python train.py --arch="conformer" --noise_aug=0.002 --n_mels=40 --hop_length=160 --input="log_mel" --spec_augment=true --activation="geglu" --mlp_ratio=2 --num_labels=29 --init="xavier_uniform" --residual_init="scaled_by_depth" --beta2=0.999 --steps=13100 --epochs=42.9
Rows from block 2, named by matrix and row number. Each number is 200 + 30 x the weight over its row's rms, rounded and kept within 0 to 999. All counts start at 0. After the name is the row's rms in percent of the matrix's.
# f: conv module depthwise width-31 conv (model.blocks.2.conv.f.weight, 128x1x31), a 31 kernel
f.0,108,242,224,203,188,187,214,231,217,208,202,205,198,192,240,295,279,266,239,199,200,203,206,199,204,208,218,218,200,194,200,211
f.1,096,229,225,213,205,198,208,195,183,172,192,258,278,256,236,204,178,218,240,261,255,228,222,197,204,204,186,207,216,201,197,214
f.2,098,154,145,157,186,215,223,195,197,195,158,209,238,217,197,146,202,135,186,252,219,178,172,173,183,205,166,177,210,206,191,160
f.3,095,203,198,205,197,197,195,199,205,208,196,201,219,237,238,182,64,169,254,228,229,209,206,203,202,200,192,194,199,198,199,204
f.4,104,197,201,201,192,189,200,192,199,215,193,181,172,170,195,255,325,245,189,177,186,184,172,187,189,186,184,192,193,197,176,163
f.5,094,198,195,192,206,185,198,197,169,149,162,192,165,140,157,185,174,182,190,191,191,172,173,166,156,163,153,159,153,162,176,185
f.6,098,222,211,209,221,224,220,219,226,221,209,209,191,183,166,126,111,136,174,190,205,214,214,215,223,219,224,225,220,213,210,232
f.7,102,267,256,235,225,223,207,214,179,163,144,179,199,164,159,190,176,213,149,145,193,189,179,225,207,203,207,208,218,224,215,214
f.8,104,221,212,205,212,199,210,220,205,203,194,173,199,221,244,257,242,244,239,212,188,182,173,176,175,165,167,162,172,158,155,135
f.9,104,236,214,202,185,193,213,214,212,194,177,182,187,189,165,136,109,144,196,249,248,230,213,214,222,213,216,218,212,209,210,211
f.10,110,159,190,193,186,179,191,171,168,182,191,200,227,244,246,258,264,271,248,239,211,197,185,189,188,197,194,205,201,181,178,180
f.11,101,196,209,212,215,210,212,199,215,209,204,211,229,220,194,224,230,203,192,181,159,158,153,139,160,139,145,140,158,190,192,185
f.12,106,206,192,207,188,187,206,205,187,195,198,189,180,218,305,186,97,203,254,215,177,187,215,200,194,196,200,199,192,205,213,200
f.13,087,254,247,230,231,221,204,220,210,229,228,216,210,201,236,289,245,244,240,218,221,211,209,225,209,222,206,202,197,206,213,228
f.14,096,197,191,168,184,193,201,186,209,235,217,209,187,178,205,249,209,233,213,189,225,222,228,261,291,251,213,204,165,161,198,229
f.15,094,211,198,197,201,201,214,195,201,193,174,217,189,163,142,183,324,161,149,186,189,219,215,181,205,212,208,208,212,188,188,205
f.16,098,198,215,197,190,203,203,185,176,165,190,239,225,243,202,125,139,170,205,245,266,248,222,202,179,221,193,180,179,195,213,189
f.17,102,171,186,196,192,185,185,172,175,180,188,187,194,204,214,256,275,274,237,229,207,178,181,197,194,177,177,180,176,183,172,140
f.18,087,166,167,153,197,189,199,185,171,171,146,156,183,205,196,215,251,234,186,170,224,217,181,151,149,178,179,171,170,171,172,176
f.19,093,226,208,217,219,196,210,203,207,183,185,187,160,169,143,163,273,152,132,194,155,166,189,181,160,180,199,179,203,196,196,207
f.20,107,177,174,167,186,206,203,177,182,195,229,222,174,184,183,214,296,214,184,188,183,215,212,221,202,176,181,183,189,181,161,113
f.21,108,141,183,179,168,130,129,143,173,197,192,191,174,185,199,206,195,192,201,199,191,215,232,217,206,217,220,220,220,240,232,243
f.22,094,202,188,193,211,226,221,212,218,229,219,198,191,210,238,316,238,239,206,203,201,208,223,216,220,236,216,207,223,244,227,225
f.23,110,157,160,168,147,168,180,177,204,185,225,250,186,132,152,143,156,167,196,206,217,186,194,184,184,200,201,191,187,178,193,190
f.24,106,248,227,236,246,211,199,209,225,209,179,171,165,171,179,88,250,210,203,177,188,216,207,213,198,193,203,200,207,198,211,211
f.25,104,200,206,192,201,203,191,203,206,195,197,204,215,234,251,184,58,193,239,234,211,214,203,197,202,199,192,203,208,197,195,202
f.26,100,203,195,204,223,222,220,223,204,185,204,213,225,207,229,254,176,138,146,156,183,210,201,209,206,198,197,191,200,304,219,205
f.27,098,161,169,163,171,155,151,181,205,205,222,222,271,230,260,273,186,190,207,177,227,207,210,198,217,198,182,189,191,210,197,206
f.28,095,225,227,216,228,237,222,226,220,217,202,195,179,141,151,178,163,188,164,133,189,190,207,239,228,232,222,216,238,237,218,227
f.29,092,211,222,218,240,256,239,218,221,215,192,195,209,187,200,199,265,198,230,201,169,139,153,165,195,176,157,152,175,193,201,173
f.30,094,192,202,194,203,237,274,243,217,203,215,244,249,279,245,244,214,222,237,199,198,200,198,219,217,202,203,191,208,234,206,196
f.31,094,283,250,228,222,200,177,225,218,225,202,202,209,234,252,240,190,268,250,220,203,187,190,191,185,183,193,195,215,226,201,187
f.32,092,183,205,198,196,208,197,186,195,191,193,182,172,166,171,217,251,186,167,134,148,154,178,177,169,173,189,199,185,171,152,133
f.33,097,251,222,231,240,242,229,210,222,219,220,227,242,256,267,251,210,240,230,226,217,210,214,208,212,216,224,217,214,205,207,210
f.34,103,204,204,192,191,197,202,201,194,195,164,159,158,149,140,118,161,154,176,197,192,185,184,163,163,163,171,195,196,198,189,189
f.35,099,178,172,175,207,217,184,168,171,149,156,149,161,179,176,204,212,243,269,248,246,231,209,223,215,211,209,217,189,194,184,202
f.36,108,164,166,153,173,173,184,172,161,157,178,149,135,150,139,170,218,219,200,204,190,195,193,201,211,205,200,204,223,222,222,220
f.37,101,194,195,189,167,179,170,161,175,194,183,167,172,171,194,202,191,235,237,268,278,248,250,225,205,196,192,198,198,190,181,174
f.38,128,234,232,251,234,242,247,251,239,224,223,231,240,268,243,190,165,187,186,191,191,186,189,191,210,200,210,227,225,198,199,193
f.39,093,181,186,185,183,196,230,226,223,226,215,212,208,208,226,255,252,234,201,144,156,195,188,197,197,219,217,216,223,241,250,271
f.40,096,206,177,165,195,202,188,226,231,192,181,185,214,240,291,215,186,144,135,151,193,217,239,229,209,191,199,215,186,191,192,197
f.41,103,221,209,222,192,210,209,216,206,171,191,226,201,223,185,64,223,159,184,209,194,226,207,212,187,180,218,222,214,204,212,217
f.42,106,201,196,208,196,201,198,202,195,212,193,199,201,198,180,288,89,281,184,194,200,199,204,199,204,199,206,196,200,205,204,198
f.43,102,191,183,183,185,211,219,248,260,253,203,183,186,172,173,187,164,141,150,183,229,236,217,240,227,230,220,226,212,198,183,169
f.44,093,183,143,179,210,172,162,168,172,191,209,211,189,147,158,165,180,167,171,168,176,212,229,210,223,222,213,215,220,222,243,266
f.45,085,231,213,211,218,236,231,221,236,243,265,242,241,253,236,220,193,184,203,209,227,199,178,217,209,243,247,233,230,207,208,206
f.46,099,190,199,154,173,148,162,129,124,140,198,180,188,160,177,167,203,189,169,195,194,197,213,188,182,187,186,187,206,218,205,198
f.47,086,203,202,211,201,188,199,227,195,214,217,221,238,214,224,192,85,236,266,227,245,215,211,221,204,219,190,221,214,211,207,189
f.48,108,212,242,234,198,205,237,235,228,278,238,242,196,234,210,245,233,271,218,228,207,203,188,189,188,201,215,215,214,206,199,215
f.49,114,194,181,186,181,177,170,189,181,196,203,196,207,203,263,312,167,260,227,182,181,182,181,189,176,182,199,186,197,185,197,209
f.50,083,151,184,168,153,147,159,162,175,183,194,166,158,185,185,158,174,142,177,195,178,168,181,178,186,186,173,184,184,173,175,197
f.51,114,158,164,173,168,161,174,171,180,176,153,134,150,152,163,196,213,191,197,210,219,226,220,212,216,216,223,223,222,215,229,237
f.52,104,205,207,204,209,206,207,187,204,216,214,204,206,234,194,201,198,207,220,209,206,210,219,194,170,148,140,124,136,148,174,134
f.53,115,173,205,200,211,221,209,215,223,228,217,241,246,197,153,135,137,129,158,198,230,228,223,209,207,209,207,211,193,203,189,173
f.54,092,187,183,200,201,195,199,205,219,217,203,182,161,195,216,161,143,175,214,225,232,238,249,237,256,224,241,217,211,228,246,259
f.55,100,242,225,212,180,173,179,177,166,182,172,181,183,207,212,166,164,208,284,273,223,230,204,200,189,199,191,195,193,163,180,157
f.56,134,185,200,224,227,255,237,245,261,275,260,264,230,193,186,191,171,213,219,204,203,193,201,206,207,210,209,198,188,197,199,200
f.57,090,203,234,246,229,215,218,219,221,201,222,239,236,253,274,261,204,202,212,194,181,187,194,193,177,165,160,166,176,177,186,176
f.58,083,159,173,182,197,190,188,210,218,226,218,234,225,269,277,277,205,229,209,181,181,192,183,169,174,209,187,183,178,209,205,186
f.59,092,192,196,193,218,226,244,255,228,227,234,213,200,256,242,236,151,218,240,234,217,206,206,225,216,212,237,242,206,177,160,175
f.60,091,190,213,188,162,173,174,195,214,199,189,192,194,198,218,245,192,314,238,176,167,164,180,200,177,185,206,192,187,168,178,159
f.61,089,177,180,165,176,185,167,187,166,165,196,170,180,143,158,184,177,185,195,190,221,233,233,230,251,253,222,202,204,256,236,207
f.62,100,184,207,212,206,198,213,236,225,217,232,208,216,246,248,238,215,255,296,259,220,212,227,190,194,210,204,196,184,195,204,214
f.63,098,215,219,202,221,207,225,212,234,223,218,229,251,269,255,207,191,135,147,150,163,191,170,209,199,197,199,215,208,194,187,207
f.64,099,240,220,208,224,229,238,246,250,229,172,195,188,178,180,209,222,275,256,244,222,197,190,211,236,228,215,181,172,198,212,199
f.65,086,217,229,223,215,227,205,193,217,225,210,213,219,234,256,241,271,259,235,236,217,204,234,222,232,230,220,213,219,224,228,223
f.66,097,243,244,224,233,232,214,220,223,212,197,168,162,182,207,130,281,170,185,180,170,186,195,189,194,182,161,181,192,185,208,183
f.67,106,216,179,182,172,164,159,163,168,176,204,167,133,169,179,201,265,223,250,245,205,196,190,169,176,182,206,188,197,184,187,164
f.68,096,185,194,206,212,197,208,218,250,259,240,237,225,251,243,238,243,241,233,223,236,221,219,220,238,232,221,213,209,224,209,205
f.69,091,180,184,199,234,235,231,228,240,246,250,237,215,229,259,287,236,222,220,209,207,184,191,194,212,211,208,197,185,198,190,210
f.70,103,245,214,235,245,260,244,235,233,213,197,216,204,189,220,200,146,149,147,168,199,205,192,226,231,236,225,206,203,198,204,228
f.71,110,192,202,193,208,200,193,198,211,198,191,209,219,215,250,193,56,198,251,215,210,208,209,203,202,196,194,208,210,192,193,194
f.72,082,216,217,209,185,203,194,212,215,197,207,216,92,140,225,215,204,191,255,199,171,224,239,203,167,216,241,226,192,199,218,215
f.73,109,195,196,187,195,196,207,216,228,228,234,272,263,244,281,206,195,204,243,236,217,243,203,195,222,229,206,204,208,205,204,203
f.74,100,162,159,187,166,176,164,161,159,158,171,141,159,177,202,262,238,202,152,205,206,206,192,170,178,192,193,185,184,187,194,183
f.75,107,195,193,186,185,183,167,172,174,169,186,189,188,174,173,105,129,146,193,227,227,207,211,212,225,219,222,217,214,213,215,225
f.76,093,199,222,229,203,187,185,195,199,199,176,223,237,217,222,241,196,203,182,195,193,186,179,183,164,162,168,169,196,269,286,255
f.77,085,220,242,228,229,219,210,208,214,234,231,237,212,218,256,245,220,261,264,256,217,225,221,226,215,199,180,191,211,207,205,209
f.78,106,173,172,185,188,191,165,165,172,152,154,155,144,153,142,155,175,160,163,192,184,196,202,184,190,206,210,202,194,193,180,172
f.79,098,171,198,205,220,225,211,214,218,223,214,191,182,212,268,257,263,276,260,213,191,203,206,207,199,191,200,212,227,231,214,222
f.80,097,173,172,183,203,198,182,184,179,186,165,164,171,176,155,122,127,133,172,187,208,217,210,216,209,198,194,190,202,201,220,226
f.81,089,231,207,231,245,251,236,227,207,236,230,218,182,192,171,137,144,161,172,199,213,217,193,200,202,224,217,203,204,185,232,259
f.82,105,206,201,200,181,182,184,215,217,211,224,242,232,201,210,214,148,214,203,231,243,207,189,224,240,267,276,233,211,202,195,257
f.83,094,216,208,219,222,217,193,187,218,230,215,221,212,221,232,264,259,242,217,176,166,177,165,171,199,188,170,150,149,181,193,155
f.84,111,189,199,208,193,193,210,200,195,195,209,219,202,166,160,120,160,123,156,178,179,191,204,189,205,217,232,228,226,241,239,233
f.85,093,216,205,193,168,176,180,180,195,200,198,194,172,157,151,157,173,163,135,138,183,183,158,169,151,180,165,175,203,197,200,210
f.86,110,202,182,179,207,223,225,231,219,196,241,264,294,262,238,220,194,236,235,215,209,175,192,197,198,201,202,199,186,186,189,194
f.87,103,207,227,242,206,199,212,195,191,181,152,191,201,159,192,167,228,149,119,148,167,198,194,199,195,213,223,222,233,252,222,215
f.88,091,181,172,192,200,192,182,188,178,191,218,213,181,189,169,130,177,132,126,172,203,181,160,171,199,191,185,174,174,169,162,177
f.89,101,183,189,167,158,181,168,213,204,185,148,160,184,191,202,184,179,212,233,222,248,253,248,258,241,234,222,236,214,204,196,208
f.90,108,191,207,206,200,177,194,186,172,154,179,188,167,164,174,177,170,197,220,234,247,261,262,249,246,238,228,204,204,226,214,189
f.91,095,210,189,190,183,197,198,189,186,198,198,183,180,169,193,279,312,214,156,165,179,171,178,176,187,195,197,204,186,207,208,212
f.92,085,252,217,247,277,266,227,217,218,232,217,225,208,205,197,203,179,200,185,215,225,240,214,207,213,198,219,229,226,237,226,241
f.93,088,185,151,158,163,145,156,190,219,217,207,185,175,182,204,199,184,123,172,157,155,159,195,199,193,191,163,173,200,188,186,189
f.94,100,212,232,220,189,199,202,208,196,178,160,181,180,183,205,228,212,238,266,245,239,228,208,223,224,253,248,231,210,251,236,229
f.95,096,160,186,178,168,183,188,208,194,210,226,224,239,249,251,220,257,198,218,210,175,157,157,155,161,160,175,188,175,172,183,183
f.96,094,243,214,205,245,224,190,210,233,212,202,241,262,231,205,242,186,265,227,167,210,230,196,210,196,189,193,175,176,181,185,135
f.97,093,213,220,205,185,177,194,170,194,201,195,187,230,248,258,235,219,253,239,235,245,229,264,242,225,216,208,203,205,217,240,213
f.98,099,264,241,224,210,230,217,256,268,230,216,222,245,262,221,234,225,212,190,182,189,209,189,187,181,175,184,196,190,189,204,202
f.99,101,207,212,209,212,185,208,210,182,192,205,187,185,166,155,200,141,328,224,211,205,173,190,197,216,186,189,190,210,206,172,213
f.100,101,214,206,219,225,233,218,215,221,226,218,205,179,176,161,161,135,142,148,151,159,184,211,223,218,218,227,228,227,231,216,214
f.101,100,114,160,165,138,159,165,184,191,219,204,209,204,232,254,238,230,206,176,172,178,206,228,214,198,207,203,199,206,217,214,221
f.102,103,210,189,195,208,227,210,215,227,199,161,227,252,189,131,179,246,162,115,203,245,196,172,203,206,188,199,216,196,164,200,212
f.103,100,214,212,207,206,230,216,202,217,237,256,271,282,265,244,223,181,219,215,227,230,198,199,205,195,198,195,201,196,201,204,218
f.104,103,181,186,180,173,170,172,171,177,182,178,188,211,229,242,273,265,267,235,221,206,193,185,173,186,185,180,177,176,181,199,180
f.105,104,264,255,225,242,230,223,205,214,210,186,156,145,181,194,182,219,216,210,195,186,190,183,169,169,172,174,174,163,177,179,146
f.106,101,243,251,244,231,207,219,234,226,216,232,231,263,258,258,223,192,229,206,197,200,211,228,221,233,211,213,201,214,224,213,213
f.107,091,241,251,247,231,224,213,186,189,208,161,155,159,151,156,195,253,248,222,199,191,201,186,172,180,193,209,193,182,232,225,220
f.108,097,215,176,206,216,202,215,214,247,239,253,241,234,169,141,150,169,179,214,202,188,179,171,192,191,197,209,203,212,276,216,225
f.109,102,177,196,182,177,163,154,186,193,171,186,220,224,262,280,279,152,173,198,182,185,196,207,211,208,201,203,214,201,199,206,209
f.110,086,172,169,176,176,142,152,166,173,164,181,202,187,182,182,149,157,133,155,171,164,171,191,188,196,200,188,187,185,190,199,192
f.111,120,195,185,183,193,199,207,201,200,182,166,207,235,213,207,124,120,107,168,209,202,209,186,194,183,204,216,214,219,216,219,215
f.112,093,157,189,203,178,168,166,173,190,205,190,143,148,151,149,166,157,133,145,184,199,190,195,197,215,206,198,185,202,203,205,201
f.113,099,236,228,241,244,224,212,196,200,200,181,191,190,189,155,169,192,214,204,192,226,237,253,234,244,252,238,217,218,222,243,248
f.114,103,178,183,183,201,197,219,225,224,222,208,205,181,176,142,134,174,149,150,151,188,208,216,235,231,231,230,237,219,217,206,235
f.115,108,199,200,208,196,199,187,200,193,201,198,190,221,214,259,294,276,265,247,218,198,214,215,196,207,214,197,205,197,200,184,170
f.116,107,181,199,204,199,193,210,214,215,212,244,251,236,242,254,279,133,162,170,160,171,201,207,211,217,204,200,198,191,193,212,205
f.117,098,199,207,181,163,140,147,150,160,165,176,153,151,191,173,183,198,200,203,229,230,224,224,216,214,228,226,223,215,224,229,232
f.118,092,196,193,199,192,188,208,187,198,209,203,182,155,175,184,243,327,213,165,163,156,174,184,199,194,185,194,197,199,203,202,202
f.119,110,196,188,200,184,185,208,228,213,206,218,243,245,231,237,174,120,113,146,187,218,220,197,199,203,224,213,218,201,199,206,201
f.120,112,199,203,201,192,204,201,203,196,204,202,195,210,187,209,276,71,266,215,185,203,195,204,204,199,198,200,199,201,202,201,200
f.121,099,190,199,201,189,186,194,214,210,210,206,183,150,153,181,264,284,257,160,149,155,187,196,197,196,179,187,196,205,208,201,192
f.122,101,202,192,187,189,198,200,193,188,198,179,161,151,146,115,130,185,177,148,156,187,208,227,222,228,201,199,198,201,193,203,181
f.123,132,181,187,174,181,164,121,126,151,146,159,158,184,200,203,193,191,210,227,223,231,228,221,214,203,200,195,193,190,194,186,188
f.124,093,222,220,220,239,218,249,235,213,201,190,170,138,166,189,226,256,238,197,188,163,153,178,234,224,206,199,216,214,225,231,240
f.125,090,199,207,193,204,201,205,186,191,203,207,180,192,189,175,133,138,295,287,211,205,208,211,204,225,209,204,194,194,207,202,197
f.126,095,202,200,210,201,197,203,192,201,191,201,197,199,234,252,190,69,223,270,216,198,210,200,191,193,188,185,193,206,203,191,206
f.127,109,226,213,204,203,200,206,207,213,210,210,222,216,203,145,175,122,115,172,193,207,217,237,250,248,224,216,211,216,213,208,205